Weights of a small contrastive image-text model: encoder norm rmsnorm.
Rows from block 3 of the image encoder of a small contrastive image-text model, named by matrix and row number. Rows with one number within an expert belong to one neuron, the router's apart. Each number is 128 + 32 x the weight over its row's rms, rounded and kept within 0 to 255. All counts start at 0. Numbers have three digits each. After the name is the row's rms in percent of the matrix's.
After each expert's rows are labels from the 100 images, of 14976, where the router gives the expert most weight on average: "strongest on" is what is common among them. Only what is clearly more common there than usual is listed. The data: drawn human figures in many poses. In brackets: how many of the 100, against the usual share in percent.
# router: router (encoder.blocks.3.mlp.router.weight, 32x128, trained with AdamW), inputs 0-63
# up: expert up (encoder.blocks.3.mlp.up, 32x256x128), inputs 0-63
# down: expert down (encoder.blocks.3.mlp.down, 32x128x256, transposed), outputs 0-63

# expert 17
router.17 102:088115143128151093131161163135119185120108142095150190156172094098136134134123102087130052069117080173089143056155121111155134145166113152129151109130141153106199117139135101147089103118129112
up.0 131:137122083089177073096135060130147110095090156091132157095109193139101134097108121107122123176106139175197166159142128111142080065082154050153133087097077096125081111134177083146078095092085126
down.0 136:104135082166112096098089134069112082109133105172139135140095096069149096116156113134170037101128128128104102112160139160162082141172160139083151129134091152166160174046109107218106089126127110
up.1 074:097098155119057141142094137114113074131088142105125160157104094123136157094154094207159149149072132213148162187163109132159065154189090101090179126125084084113108170137119085156157156124079154
down.1 078:111136194115204102128098116129110110134164104118195116174130121114120184144138133147141122188112136069152104201135171149103131113111146144157146155119129129146154121042161181125129098153133160
up.2 074:152159168090128153131083139144135117108125154134095132155139099106142106182184057159118110171133089136160160194182137100134176090157116125102104160123115071090148142142126161091171115112091158
down.2 088:161176135175100110118152133182105109141117080114109105156111089158074135125106120125189170183148126158112138104121106120101133127105098108130135154118105140140161100106170109209135141136065119
up.3 068:117050081117106139095156151093094114107091119141097103132139075103179197081147091127090081150074135126145114131105151100088132071176127079203047134105092083107144103141163162155114072136107162
down.3 064:115112125132138142103100113175081149168143111132152150133112131162188148103079174116085053121129163131094128157098131122143107147111083131139086149175114184161139153096164071160070177097117075
up.4 091:116162195103134103111158196107105108124135089149131092084171184221108116098159167127204156150118208152100204151098073128215140165094141097122163119110129163093095099132161152166125127148148135
down.4 093:145175037144103126078094158092129096127181116114162115108189031140080120136167173093117080157154122122165136145127092145106137131098142150133184162143145102134157113099119160162173127151084082
up.5 204:132099138095061131155134148148142165137132104128070150125152165174132109141098206093129124149128120138175135096180101156125129187091108127126064126144083136159133112142158117083148148072128171
down.5 205:156085129175140095108099174106123119119197082149129180138134175110161112112104108118077120138136112144077131118094132061118169173084130107116125080148134105143089143095181133098166109173152161
up.6 159:158124072095116125129143085164142116078140177079132112169090065198137195054107068089127136186103117090170155137129116160105081091157136098090134140145111095163144135148165166166094110146129184
down.6 139:101069183156161107117095137114132132123142171141171071143133091129144093113130081181161063095155187181149113113193165133101138124150136132083112137136099154162149171112149170206118168127095092
up.7 065:097135141149092129135092053111119108173116143138088073138160138169211122099119119211050120066097114141122114113088144134077111090127097099131142142160071146130093171101091104167124119150162128
down.7 068:062113160152127133184141147144129136127117139135191131138138173173106162167089085098194073110100136141148132127122125101128108159103162123033128120122146128102162143083201148126135045080134156
up.8 084:119128140163111151156130163114159164107088096095103113083174090083091140149112116185078102138188138071110173115100113105110090062095163155119160154130149185120136140136107134058049163134150098
down.8 074:169101108149136143071130143159083113159134082125126111137096110099147139161125109182159116122095131123138108138124144245115166154148096077131050117119119158116200078125133135138125130173154112
up.9 163:150131148111145084083167156104132105100145161118121125096140120152071196115109105160137178125179115134113121159059096098168060057095177109145143185095174104116105152122099136145103122147154103
down.9 159:127086076140137171176130136136121103149187111172147136142134101118132142170146120115113076092156100143140103101113102077127121213133155128181111155164123133108150119118159116164118116168130141
up.10 102:157131087129176140143113137104150076107048148138141170133123121132151133117110121155110100118076134161143107117126134115127098131120150100162182071165128138109083038141121093130088111151158179
down.10 121:116131090115137175138162068145104131122169155143125120122081108083220116116150114106109059104133169122133135147078144163096183134127171102144130151125122137188126184065121150155129078111152114
strongest on: pink trousers (27 vs 8.1); purple trousers (25 vs 8.4)

# expert 23
router.23 094:098166156143160142136184095124189149147083137116155118211114137069096104181123079137198093091199080129125163075132164064142060134156103102067092124152165135145137085096131089151117127118124125
up.0 074:100100156114143098115125162165116159117162158155143119134129129090115111064111197132197143140066174130117189122122168099129146135132141104171105139124117096131154179128080104111106192114160158
down.0 085:045101145204087164124138122064082147153127119087106120147122131146078143168094120186139147105100167141168112139118123149140142163124150091092168131122171166152124183101110120109047037113197130
up.1 094:114066116112088173219110203135061181133109098106093148097087134092100171127163102151098154109121125155122172181123110109108134116110090174156117122130232093145124158115159137099109128135108166
down.1 114:143133104148131130060095094137050134113115130127119120145150100085097139124178104098096132132099187175077100092094152154106115089094097151143132097106114062194125144120155145144119114164143146
up.2 081:121077076159143139105101061172180118065123130176157136145170131112185125152152154114142130144125152143186163114123169121134166121125094108121131114102104189174141123104108166106175172121161163
down.2 112:170142165167127112114092122126156025180112061127104139150093107128142101137131123166060086140159075116161140110045078138121144107080109119080094128138201194134139094137097170137148138172125125
up.3 047:160133185138156132125162072129114130053138113159129125115089116121076130131176159111083192150088148140129162153130101105113151082125157150121040147116124079111096143127103160107145151067177124
down.3 049:141104146130153089127116133124073089172123110105108107125168107192104103113087123159165181131091131091169131156121110133195168082175131123119128100129113169087122070163146072094118112060116190
up.4 103:122158170103066170175105079163169113140083123183090093146187102116119125121101116183182136130155123138112132053122106120144168111115165143117161119127104202134112116088102090156125150147122141
down.4 126:078015077123157114078169110124120060137107114132162109154124110167150140125125124150089134147100150091140109141099089154121143113134156121108111028117158138111135147170101091107098128151181117
up.5 135:136115094137151121132168106132126038082130085117071114123143143132080161139130094145137098173126146176164132052148120104153103103105125125177112136115125132093187098136058137160101103104113098
down.5 135:123161176137127134094161123082142055135158109117129123137134185162116105138146172218101101144097133150156112181107130143192102090104066110134097125126123069112124107124103146123090113111184057
up.6 108:121179143115154188073163129135092105118079148165087138125106150133176131131105144109115116160171136098115198102134172070075168147195150159182143137083096104151102128162097122087164181127159135
down.6 101:147188148140075089162088172113119153110159108172136126153154117076097175179160132135145117145148104197073121134089136155138087160156117141074107109183133170129144156151152083179169094145074109
up.7 094:132114122124128110099115118142114148117124136066116101117102102182115143127129150135088169102166194146111139132110106140128145118121098170161098105138119064174094128154120073109104097049153188
down.7 105:120127139123179122150168126170113171130116137111114181109059178128084137157181112112101084128114140121133143134207087111170120183175107133155149161133073140112154156158125142113107139200116103
up.8 083:141117122090103152129084130136119140161134075134206143074119137146145097151167070191073151106129238074088137155123142104135140111156154144195120152110058135103108148142184096109151136132144114
down.8 090:148129147109074239092148103132122124138110095184149167135147117154129160126112132182154155150170148196104083109107026168121118101140115115147159152059162125177118123166138147123072108146099134
up.9 051:177132069115120050201100068097164098114150135139148083176091133159128123146152174161115131135196131130117082112188139175090098149084135125150179148134195102159121060164074119104131126102136092
down.9 056:146088139120121088122115167146138072100064152133170162142153150179154131093146098151103102151164123104117127106110105190108129123133219163144155156175090148118123140150091200095166123136159121
up.10 059:147137167062134199097158122121196197111153087080146188139131125196178134072167146108114147118108143081155141170114142145116156174194138160120107118143143136114159146138148169067135196090160143
down.10 071:157123112121089115182102142185155179127145157137114198158152141112128164143108130149145094141168121163136149108176062121121099112186134115156138149139179121109124073171113113074112112176127111
strongest on: purple trousers (28 vs 8.4); purple top (26 vs 8.1); pink trousers (25 vs 8.1)

# expert 12
router.12 108:102103153170131138128162143128157203149101127103146080160064096126120116170163103088141099103134119152114221102124076068168114113160103126134089105128118129116122129126133096161095135213109173
up.0 195:152139124142130110143081116124144138077159134102113152162193138130109178126139115119140186135095122120115128196142188129144111107099143076140080121107071136100099172143112080191093137135154116
down.0 137:127151152066149128121143113083147136152115155191190053145107083144143111103164062206158135122139109126092065158109142168110173106133138117125150084138175128148137168149065132138177101185101150
up.1 100:107108125092156143175146125140071110210139149124113083095127110197125092127084151155121157173165182114137210156092102133147101156082100092102134162115165146139143135101128136115102149077056141
down.1 124:096125123093116149112156080131178068136130084137126153144153126169117064067168148205159119123066101080099125169105140145134154138160143150100159081129088078116134150178057121135125134160103135
up.2 076:134102171028115124073158143164163156079148185097117119127163138136100135067133135120140132142096124055147113125112107143112139109123123121101109112176113172121137208151110181110102173150169143
down.2 091:090171097125108134126197101164110178151089125081102159102106167140139128198120169118133150095137148116112112022104125158161126102112129125136094201088175096151113060106143084121139156133118139
up.3 089:183108074095144108125090100105165123134125107146152081184049099122186163078117175129156077115189117146161078150136149175068114113114188147135125105149084076145115143168175096117129166094129093
down.3 115:165150062089077161152061151083108144160116144154088126109138063087101067100131088076188108116142150116151095098134100137172119105170083178113095165129091153117094072157136154212100172136126131
up.4 048:184117178102111165119082133145076125115111179088079160154170140165145159153173095140172124164141155141092163171104179139114124112076144136129218157134168098142098115145150206194121154177091157
down.4 055:136152098141092149144149095086148141106135130070103155130120147133081063168137151149080191077148083118071104120160142137182167106132152110120112157124147136124144082148159106157067191153123098
up.5 054:095113188085109105123096075159148098144135070117163118133100093104110082167096130143123133147142161157102067129057080165147049145171176138139079140084099129133136133120132171117156154155175152
down.5 059:124080116129178091101132096085130050130079065147084177119133120127169157173108085141166121182134105106041188120135169059073062122169119184146136111117101143123097137116107135126113113130112114
up.6 107:103157157132107151124164163128111148116136092093132096135076117113147138184174101095164147099138111079122124146105071073101148154188164154120117070136161130124131186116029112111158128120113129
down.6 086:145095183110119144138128202155216120135127136118100161094102115134090141088146077081128092045157134087139139137134036135121135132119117132144109162135135140074093127160116141125139077046131088
up.7 082:173145222188194102062141115150131128136115108045164103116160106166142156188104134119104075133147089143165125175187139155154154163139126141198138083102149178101141136179118059050203119114086102
down.7 076:089138083160128102146115115138156155101103160155166137145165076090124145143143130132170112170178138121133134097092070170138107136106141115151090153071150191151144103068165111133088135140148083
up.8 113:085113126121151180091133071098075128094166053120157112117124122158148143175133112044091129201133190150156153101093088165031138053094147142198134147137105118148122124138162125133141125147112119
down.8 137:096156160133177151119140168166101128142131160135116095147090172122129138094202137131111096124086151130167111146097166130105180087158165097063084140142048081099129119151119074158154149123130094
up.9 086:113116122110116088113119188131062093140170141117108217076141182137137141127115071144170073155110122128085169145170133084172175091086139168094181165152130167120090107131163073095174123137170097
down.9 097:069122155125130137120116081135139153151127102155170103157065092154103166125113108119197156137169108126174125086101170141114118183110133125163140138092101155141086126104210106137122199086107091
up.10 125:137104088101126102077081126134171092148101180156128130133170136198135126053081103165164115156144137133113132142144181186133131170130084101155101156145124138064161169140195089168108104151161142
down.10 129:086046100152127118107094139106131075120044136127128130118143089115096111216111116124133105161100132104131177116164091129150145101143102184122093139131121176134106124099133139147093106124122153
strongest on: purple trousers (28 vs 8.4); purple top (25 vs 8.1)

# expert 20
router.20 093:157079150174148099147128129096122125135129129084136173165069091078145071094104133101150099135118107161106169123183112197131113163170124099073102089132100172139135104086156094130124111162092129
up.0 120:133120126115088130160128093106153177097140134102153176155110183122154103108139136202133053178169168167147059138177095122115087119105111111078148100139112136087160144110072110144131155148109118
down.0 138:146095095156167148143129142075113073117099146094105087154085103124156097099136108088137101112168100116095176149080058144184064125135142094124140122091133193170137099129080151109090082190156094
up.1 080:117142134134135161156184118101112087079160162123181109133096114151047123156121121078140139096155119125100104152138116161130084077095079106098156129132157126163117099145140251104116108089115133
down.1 064:061143104145141103152144104168121160129154104202168151082111099148137087143146156163071182035165186119124152094126151099168165095142135109100115101121112141110090113146129105071102175166147114
up.2 073:105113151036103168140133179138144108114103122124161118106122145144153152132161113119067156208122126115167116142125066074074196167159103210111135156126091120166113106159182106103132129101115163
down.2 079:140166112161169128157133162112146164148212067183135112133087164120129156115136137139146107068179167106181154085096139095086137189125136143179175096174115191038125096167084105139068139141082151
up.3 121:112125162095102102128087106146095151117093127112151167137165120111205145120154093087161101166096130140140142120124088056068145048149062148093080155154164113158175117100086142102150117088152191
down.3 110:074161098121097167137168097155132111062134109152091179100104149119155151060114143078151157116091110108189193154140112046106165127129150127140104113059115092149096145207152144197125153168126154
up.4 095:123140130134084045130190121090204124069129171183087083055093121086116160142158135084146155083105127119070143096132124109126097142152156142152153086128126138128156179161117137196138105149097143
down.4 080:155135137149084093175157109061148129185090146118099129151136085158127104154148171172149092074140093096119077129061115164118082089079151185130110092203036134117140129121072094064094140118130151
up.5 063:087170119099086118148083126145085147136154144116141178077171196100092172147149136106150158142167084099215136205152104103119150174096051137114139126131166160107144179155182122119160116101114132
down.5 076:106095114128086149136118111106119084135151119155114159148141132182199137062125107158174209122128151090105078065131168110124134186126126142144139128114157170067146117102128166142089139154104139
up.6 101:127145108164140145128112125161150109162052107134097095167131110132119157148147156132110189150049095147146138151152148136133105058126103099129129106128075104074105101154116214092078106088103149
down.6 122:182128154161193110127154081090182200168172152159120106135089091117096140185157141123165106090140148132129162086065114101120155118119160164158141126115143109127109147140178136153122076137131171
up.7 065:102085091129135111132173151106122126116090093141141108182112144166145068186139156147084139133114175138105102133090142102111208156116184170137084118149145049150098138149078071068090091140145124
down.7 082:110189126211103123131125135144126150152142170137171140160090089122083111157150084170121087098101146176184207136113150134156090151188163200085111135140133203143169087147216145166078128161124125
up.8 239:131122099173139085081134165091150109104146129096170102134083133040059141186134106085200116091109127117110099113147128059177129170144153142191133147113131136120178142151137120132089108140175116
down.8 200:143096050179130153086151118184158161112092136077093118185108108111071107096069128178082098191121098140068144143180142186146109140106139131084156154113124115151107135138122115158077153167115181
up.9 134:147157111160174127110158136129082178130200103139124155191158111132092099117131121131123153108158092095110116149080147203127108123092111116108094129163136175155124096118105138169154109113157152
down.9 144:155146143137133114078153163113179130175187081175083159144139182136157186160162155140135156114162124140122094057161105098118162151114096117184135101140145091161103069116161101090144152111115088
up.10 065:138163167080133071100161132125117152098119127121136115116085057147116148132202114099116112049149181080088130108117188093115052066146199068148115130094095145119121137104112178123126087086153149
down.10 071:178085160110121104133092104067123138162137127162165126107093180222125206128197158140099129093177079087135118174172138121180173189111132186178085093108153176125097132090109082168117150119095116
strongest on: yellow trousers (34 vs 8.5); yellow top (34 vs 8.7)

# expert 1
router.1 115:144076214110135112120110155095143140126081109098171098218153146134127177184135096160137130103116105145117106097192095127174152136192142139118078090155117181105173156140168051157114121186098163
up.0 115:110119095171094127065100138147091084125114133131085149143113201125164114095132155109119104095109115080126126126140114157109052167070124118103160151146098132133138176098083183170095129101111089
down.0 094:158105142170194162131117143133106177159149113122145072090056101141126093159127105111147060126109123058130137118115190131111122141132180175139076108113171121164133121100112155136109134115053100
up.1 083:144149133143082087132100124178125135158132119138081065128133105112077109099107159080137124137162136100123166075146101130173082175182098147142115098104108131190104173087109083125142162110124117
down.1 069:127054097135145109101132112122102188148107117129113142114128085122081078126187144134159124142139099128146144124173090147103140140179200147173145063125158065089146134146148151150088182131151109
up.2 103:134134151124163155157147111108167148136102123176095128091157147155141109126140105094212142164191119142107171181124136127101088102086130148099090107178118093127121130139153115206118095118163108
down.2 098:130069153130066094116109119117152088118172125175142086181133135124057081053140085160142135154141086123107117132134127088151116141142166076182079135092203188141163129111116126098131094126108140
up.3 091:163067080089136156094134162134098174159171133178083173082140170162083080093095188105165157151160120107124155172154174191081142144115075114138147117205188149177101123139101199100157162117080053
down.3 102:129103122120126033158143139090108146152103194169134160141172113128116129149125128108163120122123155076120134087130126141173127127105154117130052136080156168144139132050128116168111115124155165
up.4 133:088094130088221117117143088107115104158086124105121162165155163151152073139145116120085134156162091155124136123151160147174146130065145125132136085131117110103143079109163084104139149157141132
down.4 122:122148116092122099141125098146144103123122146164147046094119117161120150090152106109079139136113160089115133140170095063128141063139136080153099148158101060166137154126167075127180126140072102
up.5 097:159142124149128108101200113104129125145098126128086132137113129145115088084170178071132084083133177086107148100054144158110072134096150138053163139085080117119106119146096121124152157095138067
down.5 110:097067168135142126115144137131134144071143065124148100144133073183114098078116133127161193096141095127133125102151123141103162070195098092064099123122091116134165156131131102127095132138075111
up.6 091:116148137214155121133153130128154116147115119182102101093091197087119141174173165126131130132128124081107168177160161134120104186102143123117157162160244076121173132133111086098148128180140140
down.6 103:084115071131154111135145152160071158104171130150146087096124168168123078175112111129138142105062197166102123124162078213152165150123078195151118163137163167082192072114167095103164093141157130
up.7 117:143110103098117122141131126111153094194087154154082138099101123138058099118131165116087105155127190121128147093122192169140137151052106142113104126066103220145159157133106161145126144097098118
down.7 138:100143115139217154070191112117181134120153093162122138121171159157083070109107141114207150108066103079123134085071151155154126088136146124084141171116126104164161152140126135116108101125126146
up.8 127:129174073080114148117208111141195085100113149137108124186116023163081142136085137179094109144118135099112088122142094128125061137114101088133083136110070092127085084110167166155118156126133124
down.8 147:136142136106121131164147103193168113136146098094125098157129102150203147173133100190173097117094114138188133114171100133084064170195141153104059111150082143133164140163150138144179103171151133
up.9 041:136070110135083137104143119142103130092130139126117099118123135200080108077124139093117149126161167168147095092112091104061075092162154118151085072119149123153151092141126111172145105094161127
down.9 043:096076098141158117177140148131111149081184144123142101119091076164154147118152107119137083149134152120120083172084133126150118085175100140065124085176126117121172181096159169098153094067075137
up.10 089:116165158111167113164126110192138122133161142119130130133123157154172106095067081126085173120150081121082157102105152127121130169036180105149102142102105061170148149120121161168101109093128109
down.10 079:106112135119110182170061090123097171144119090137147109131136108088123123121156098143114088202154108190126119035118133114150112177167175119127120158111162157176126120092099167132156097119120058
strongest on: yellow top (34 vs 8.7); yellow trousers (33 vs 8.5)

# expert 6
router.6 100:078088154096110137162137131090113168130123114136056124189079098135081142159107070144195091115092133138073198099100059165149125179115121142094100074116182099143158110147175111121112098146129137
up.0 042:095106144128107175147134152081109126118129090131128183161088069116082054166174093115164139177147096101125128172171083111131142125117125139158107167098140095116133138126105117163145104125065130
down.0 051:085117143113098150091091120100169101122099143183156135137067133161119091123170120123152118129119080163142163110140135166155099126107142203094126115135105152151105119147179182158185117151166118
up.1 079:167108169104078123158083038082165142144098142165108108091101120141130092117099128167107117135125100155152074123119119142147113130134122144084180153114098139184148118192161119116198142113107123
down.1 104:107105144101134141142120186107162135127133148143095154156106124151126065148119145177177144146146162095182109128106076112186101106183127160107175071182113117127112162194148143191130149183062085
up.2 117:181156115118101122129166136162141121106117145173186143111112112112177109119164128129086079095161110100152161199154132146125088093119092169081145118172201100129104099141129152138159133107060153
down.2 129:133142166163117090119093107139054102116144088194121152121120138132121139169137137081116105173145117109105156147152105180143189136119120136134166181182129125057158076153166122087152128087084136
up.3 211:129108154155152137130115096093139138130107104103181117153098085143154120112160077139110110123115094155096142088100162118134154097212101164094117000125150183146165128148191075156147117191122131
down.3 169:149072093161143169135156169172113167165106137164096145107151188120137138132140131135109135128216136086112094146132150162151053079152148146194181137119147158086100143135132052158106080147125103
up.4 034:121109135121198147136104131139065118101134164137154075151134133180131072092184106121195125116132120089097117075185163120158097030109112132091175104154143091140141064080109187101168159114137143
down.4 035:141133200191168115142123151122086071068110109109125174156134162141109134054157110115092109141121133026123090149130127118142129173135152132080146078119078155137117127111150163151155144111088093
up.5 064:136153135135151115188124058114132131073149123094159115116128155115122070164141118080101098078154103176156087167083123172106183080114125133142168097092108110133127112149160127128118129105176102
down.5 066:163153108087142074141089111089164128116163108139199110106073110136101082116147056107130138183164108102120176112082169122128094116210107153105147105159137151136160103161142160099100182127084192
up.6 079:107140115165108075178101100146136143118083144152165130118129150124180140164172121126101041149113143131131207125108166170105119101084130158098144200137206099116150110082107124126129122126125142
down.6 085:132135114151190086159148116160109118110088099130169165120154112148108117107212130116092063112123094091113130134164144174102106164122167148091142133135097097190139132129156191190140108127119128
up.7 240:101077192118141131145152133151118166140152128103156125155099062081144129172160103110147090103143150155092136121156142143135123164195115131130084114146119162142163146107200072203153108110133115
down.7 212:175098101167126146143124127130139144123111137140157127063120113045097147102133102165114130118134061127066084094137096146178057107116115085156178152128132130087102118119098092181078119126141143
up.8 136:096180102128134199122164148136102121112080132091098163107139166100110097195125114104125161145118131119174148099140130050107153085157106140176135081116185107157104082144063090071149097074122033
down.8 133:100100097084137066049083056119150175126121169107140122174131121159156108098103164102150128174104130184166147092109157077106124137129114118165109118135062183118185114123157129104070165130074106
up.9 092:106108122202104170147066202124176156129146153099108161091111167167116087134136161089116086139125173137146138164103125116076140137107156164183112119149159098083136102148108129073156066098104059
down.9 104:159113190129122086128150113083094128139104118134164126125149145146128140123136130116121087165077097114135100150130187148134050136156096161110088115144118107130193126131163065214088146162083173
up.10 099:169157101120075169188077136130092094099141145113060067064139127204099140132122133142107114173151163133134143176173163094160144197163137147169097113118082096091108150130124131113071129182142126
down.10 118:166122164148098132129175150145123142184125117123176118193152154106135073120140172126116100119174140107120174137071137151162121125151069158078168098158156154108137073122154119157124130134191147
strongest on: red top (35 vs 8.4)

# expert 8
router.8 101:131099152102187131127121106119172151093125142094167124188047122083116123118087090088136087146143093132134143095163116075159080127160136138110118155111162127135152109113160096163096114140140155
up.0 065:113173102067096147130128116145134165154125119127184122144174176179093112155175152144177118113166118075128150135065110086158138091155139133101163155119152162124121089114141115128080157163162089
down.0 070:127068112131065114108078101178141062168123131183114142114129102140152118129178135133105101110159082124163119118180162140182153152169102145133175162109162175085087118143131140083136105109079132
up.1 106:110182119100116144166062149140090097091158133179120148153157133135160150157150130101151162088099080155093084116125142161089130150119140090129126175116119115072165148110124130184136100155166225
down.1 107:128177157207129087131102130132157136147109119160097085140107129124143049107147140171099120161076161117117141135142074087132126164118159128147112151179144097121123180155152079161127180167110126
up.2 062:119104187142144114159136112136129144101141112175157116133148059181115063164153129202180157115126108169111103106107165146100112128111174104079117086103168100171204124137184125096116091101127182
down.2 062:115128139152077152096109110172206088138076064131136115152129090101122111084156134101143130091102147131131195141045143150123059102144151066095097075115118132169167128110153109111153123136095186
up.3 080:109083172090101197097120040040140117074112151134047143118078114170129079144160170169092154124126154120161163109176164138147091113088151132108195078116097161153126144147126194068192188122182134
down.3 095:081137093106128168135104205151142133164149176150165135068149196128141108172110170152116096121155108112103092132097097158144189154116153127192086169117206182130105093158142156104110144087137068
up.4 101:136139160052145156144073130139067190155116148172186145120144139150123125122158150098202129089175127142128069124083150112128142107119097118138097135100156105131094103146172137131168148188069098
down.4 103:085123073102135125133198140177163101114128181104123121082152076161153113141149121104100083127073124093136216135108111110168036139135125132121160082132145157099099145128143120132149090150122192
up.5 075:123127096106117049170128127117157226163047150181132152163154147172108161144142142114079116109143137110090137078074125120145157119098082097119117099135132159084114135150152117108159138161126092
down.5 080:151175143145130139197151084150140057126109126153095138116129172095109120070122097161094108120111135091127118148194162116099145109144125111193101135093144113090163178136111091054096117143093153
up.6 104:156145074096103164116126114158099140069159173130141093179167094104075147173106143148178119118131161156131118122135114169083116108192151177067124123112112140148155144104201124142160126131147117
down.6 094:118129109083152154102102169102121113129165084146149065182110118111068095132151150104104113122162106095127159164147082178155082157150147123046162104110183127117165119188155121126115082088136090
up.7 066:134093113060099182155191189123079121134125146209164119081124111089090192123128146088108090173105125112148097130170163110132178103113149152192143126130090128053093129136117126073137137111153092
down.7 090:095136146155205161097114125160066168106076138089119105141198145058164140128107052178155128124104077124112075155160124137152145055110094141146147125119149123122125141105122165061154134145205121
up.8 131:142083035124104091117083114157118127186106141035171151103154121147054104113135172142152158146139132073125109198126117135168107116138103094109061115140131142100157140130122112174155100142062142
down.8 137:100096134149102158109091105124093068194112155145151127145146108109055194156123074114182175098115133150113098125134109183150119107206135113101128159142110199052109071126176162149093135066111132
up.9 086:125071120085133137156055118116115125053134135082069136101114169142193129123150112073157082155123223127147124153150170091166114110153144126127139130185030126134143089111105119187099113088190123
down.9 075:148179098158096156084126134094092086118109151118152166166103171141164205137166146123174137118168192146118148081084125163143095155182068171122082170169130166120088075112099111122134077119110125
up.10 096:129155171110095114181116164105163175176176125141116114150193153159130151127100138136147137145186136129135050122092170101139148130171072065113191153144169128103158206159080060077149144127148141
down.10 096:146147107132120169074132094213154136141077115145150173072121116115132158088127113123103119142108090156151156087103132137139123151203147140121122128136102144144149183117176154178162100117148147
strongest on: pink trousers (26 vs 8.1); purple trousers (25 vs 8.4)

# expert 7
router.7 099:115129135133156088119168173109135057145117123121138128130110070100149128149118136084129129136107088102092225118148097134162097172188127213154078115175146107128145109152158113188050148107166115
up.0 074:207168088115128122129076142142133170135080124112145113134176172141138120141201154061173122146179139130082049139126065114056213132132115101163130116119123112125123172128112096135112116124099126
down.0 087:155106144186098128117113131145125098136171152104113205139089145143158110176165083120131113149156215095173127150130092091124089132119152088095140099106103149159094178159130137165158139105137131
up.1 154:175103161115165109128198121108099174117145124110119169224180111103108114155112094137163088122132139132119123087155122103140143157132142125145084058110067143141146161099150169065144132144146119
down.1 137:117083081171126137155126078114115150090070148142141097146143097098070154176112073106115171088147117209122117176121088157131184163127110068124103128112112101108151070107165124168125156148122080
up.2 093:162126125168159171133152106139095123164119127172065166192131054145119117158148119181183107135110138127155160150180123187084140181103122093117168076145147108123106089126135129114114138179096139
down.2 094:067124106163085098066072131084173114076113132115151163111134099040097154127150108111174099128078111149151117158126073155102161132121098090148141108110076170145091097089099089136097105107126157
up.3 077:118164176109102131185094143172143139103112135123124132027185089167153118181142127083158119104055121061122167130196181142131088092161118160144135150146119078164108124143171165112126132093092117
down.3 085:069152131220113100145101143133175142153129109116087187106081067091107066198134097071123116152167123165101194147112132089128120128145118092122169146112165128122163107119093128154117103131183154
up.4 069:117120125103067145067094120107172148128104149131122082122163134175092106086148147151098118137190185133085108129126089183102153088104133155095128137114125136126153118105120107088139135178106096
down.4 078:181136100142079179096093089056131076118115142175119116163140160093075152143174129114167148141162072161108042138185149152125095151187081176121151123140120115173077160135126146140183178093098141
up.5 053:132159135150121112134135136115196176092079159128143081145146121097029097138155094117117073128102167151132123148086121179158173150148111092130119127111096090123162124174123116109138125134145131
down.5 066:081086110113077150154118122122110095160237151089134102063180136151139255141149152108084121063143174091133196148153109104120184110131122078118105107120117094130146072133128103125115124143113149
up.6 131:057096121142085125137102131155088114094130078087127089156091177099097076155159120109124170126143138128130128175175137113090124125110054154185115124125099124108123118123081086095084145122168103
down.6 149:122117143123099124105109129149117105097121140131093174159135148073166148142159106144136161124175090168125106116160115137140160196134112190119115168143118142091156160093161127142115140177102128
up.7 102:078121149158094161157158118093147159112067137130103100154085133184115097135112149197119123132144109143145107123186117148113188141129101184077145124128185164123117013155136099058149146115150090
down.7 093:142125151091101158138118124114088127108128174090175164134136124099177109105159094162109112134144117151089128121163154088135081055098160202162105106110116086126162180117072156121168134135091110
up.8 087:138118145132116096076105167164152130122106190125125092087135129158087116097129073129063090198148157142117138124087103120167108120154142106111119088105164085114130075135111170112133167107165158
down.8 096:084123090156132122169125162146100149138133134164119128137148116124138156120158106135130191105073096068074122108108146059068199086128141110161143134163150115137137169087130132109111058110065119
up.9 080:133206159076138136079111139110155170129122140162172136077147214090143143159080157145152095079120134195112100131140159125088143138157143116135190091115124157154080149135103119198122130152098130
down.9 085:128119103105109139172114121162133130101179159113097120169143133162105121123096125134164072127093096113093160111158129157181044092074098161170077085147123146109185151093138141120126151070156056
up.10 119:163074113107079108135103096174115181114130177134085125134055078149090124170135156113136134154155197188123118161129156077114116098113156117084171135132110177130103092151132134170167140138139125
down.10 116:134108114120127126197141104157131156120132159138156100087159187131148095110116141162176181100134143151157174107130193120108091134111089103114080084208126091159152050164132128100149160181189104
strongest on: yellow top (30 vs 8.7); yellow trousers (27 vs 8.5)